From a checkpoint of a small sound classifier: norm groupnorm.
Rows from block 3 of a small sound classifier, named by matrix and row number. Each number is 50 + 15 x the weight over its row's rms, rounded and kept within 0 to 99. All counts start at 0. After the name is the row's rms in percent of the matrix's.
Before each channel's rows are labels from the 100 clips, of 14976, where the channel reaches its highest value: "responds to" is what is common among them; "lies over" is the class under the peak. Only what is clearly more common there than usual is listed. The data: tunes sung on syllables by a formant synthesiser.
# conv: width-3 conv, stride 2 (model.blocks.3.conv.weight, 96x96x3, standardized in use, each kernel summed), inputs 0-95

responds to: the note B; vowel: /æ/; first note: B
lies over: /æ/
conv.59 106:41 48 54 50 66 39 44 56 29 29 63 43 59 58 35 36 44 47 62 63 39 64 53 42 49 35 36 64 46 56 98 35 55 58 50 75 31 73 57 27 52 36 49 72 46 56 28 31 58 60 64 43 59 49 52 70 49 45 25 44 36 52 19 80 50 48 36 56 55 40 41 43 28 19 53 35 41 41 57 48 65 14 42 60 65 23 53 43 42 33 56 28 71 44 90 54

responds to: the note A; vowel: /ɑ/; first note: A
lies over: /ɑ/
conv.50 104:53 45 44 65 40 30 44 51 68 47 85 63 61 42 59 42 29 52 45 27 60 41 48 36 58 42 51 61 62 50 69 41 21 21 21 28 48 37 46 64 50 37 26 45 39 51 61 58 39 59 45 70 44 59 51 28 71 15 39 44 55 22 45 06 27 54 42 26 78 41 62 60 48 63 33 68 58 69 56 67 53 68 59 37 40 68 22 56 54 49 62 63 52 56 37 57

responds to: vowel: /ɑ/; deep voice; consonant: /t/
lies over: /t/
conv.10 093:21 36 72 45 29 03 48 37 64 52 61 31 49 34 64 56 60 45 61 46 52 63 61 68 31 41 83 32 58 58 43 44 52 46 48 39 73 64 21 50 81 64 43 48 46 73 56 70 27 44 32 37 36 57 25 37 60 66 56 44 53 78 58 42 67 40 35 53 70 58 60 64 63 39 54 59 52 53 61 56 51 49 38 58 38 37 87 43 51 44 44 46 71 65 69 78

responds to: the note B; deep voice; the note F#; vowel: /e/
lies over: /e/
conv.55 102:14 57 57 40 64 59 50 83 38 42 59 15 65 31 54 43 41 39 43 57 41 47 84 32 45 47 47 38 48 36 34 43 52 57 40 42 54 64 64 55 66 61 58 95 89 59 55 75 55 50 39 49 45 65 34 44 66 41 39 38 46 46 51 61 71 46 52 25 52 72 44 32 35 76 08 49 39 54 80 42 51 29 46 49 42 43 45 49 55 37 42 46 63 44 61 66

responds to: deep voice; the note F#; first note: F#; vowel: /æ/
lies over: /æ/
conv.94 106:57 57 41 38 57 38 55 51 42 32 40 67 36 41 61 47 71 67 48 36 68 40 38 39 60 41 37 56 65 43 57 53 62 42 62 39 33 38 28 50 49 51 26 61 47 61 71 52 51 72 63 52 58 30 48 47 52 31 42 62 54 45 49 94 20 41 47 52 65 47 49 39 61 45 67 58 99 64 49 36 49 37 32 32 75 82 81 33 52 39 51 59 60 42 55 15

responds to: vowel: /æ/; the note F#; first note: F#
lies over: /æ/; /ɑ/
conv.19 098:32 47 44 61 86 36 68 47 59 23 47 29 66 52 46 58 40 47 69 59 58 47 32 25 92 37 64 59 52 41 55 59 46 67 54 30 46 46 43 32 43 60 41 41 35 44 46 60 42 29 60 31 21 32 61 61 58 38 61 63 56 31 68 65 55 68 51 83 62 44 51 29 53 34 68 56 49 55 67 63 35 35 22 39 52 90 65 25 65 67 61 56 30 43 51 48

responds to: reverberation; mains hum; clipping
lies over: silence
conv.65 102:70 47 44 69 51 38 39 27 40 28 61 52 49 70 30 39 49 43 57 40 44 85 35 51 49 53 58 70 24 25 46 17 41 68 40 43 65 52 50 40 16 55 87 32 59 44 49 48 44 53 37 36 53 66 51 45 31 79 65 30 40 45 43 38 67 27 39 38 40 51 44 32 65 67 48 71 32 55 47 12 56 57 71 45 40 51 30 69 62 49 37 57 72 67 60 61

responds to: the note B; child-like voice; vibrato; first note: B
lies over: /i/
conv.81 095:50 44 40 45 58 29 48 70 54 42 42 50 45 39 46 48 58 63 46 27 47 64 89 58 56 40 29 64 38 52 37 29 94 36 52 40 56 56 51 30 39 41 22 61 38 50 54 60 29 44 43 43 59 48 29 39 82 47 33 72 43 35 59 47 22 70 57 52 56 45 13 58 41 55 45 60 55 68 57 13 51 71 18 31 73 47 49 62 75 49 66 60 41 49 60 35

responds to: deep voice; the note D; vowel: /ɑ/
lies over: /ɑ/
conv.27 093:36 37 43 44 35 45 40 16 39 76 84 54 55 34 53 68 42 37 41 44 42 27 49 38 57 60 57 50 66 43 66 20 47 78 71 21 46 63 57 60 61 46 40 37 45 48 45 57 79 40 52 58 41 41 34 31 51 52 27 38 51 67 27 52 71 56 57 54 44 47 83 58 65 64 56 63 64 49 49 72 61 45 20 67 38 41 36 18 75 55 35 73 70 48 40 72

responds to: reverberation; mains hum; vowel: /æ/; vowel: /e/
lies over: silence
conv.68 090:24 41 64 49 96 70 46 50 62 29 69 41 47 57 34 44 60 38 62 42 42 58 60 31 64 45 59 54 42 65 35 71 36 63 47 70 67 60 49 28 47 99 80 59 49 54 74 56 48 51 47 58 42 51 74 36 41 42 63 41 73 84 35 44 39 40 46 64 39 65 54 44 53 69 56 39 46 38 70 20 44 54 62 32 32 49 57 65 53 36 29 61 30 58 38 59

responds to: deep voice; the note A#; vowel: /u/; first note: A#
lies over: /u/
conv.36 101:73 34 62 68 31 11 55 36 73 30 29 44 59 92 65 48 78 41 66 71 53 50 49 50 39 40 38 65 40 48 49 60 49 82 46 56 27 38 41 52 64 63 45 13 56 52 44 33 49 47 27 60 61 52 53 55 33 37 34 47 49 33 28 78 70 44 57 48 37 52 44 54 58 40 31 62 50 55 34 77 72 60 59 48 28 53 54 43 41 31 67 71 63 51 47 29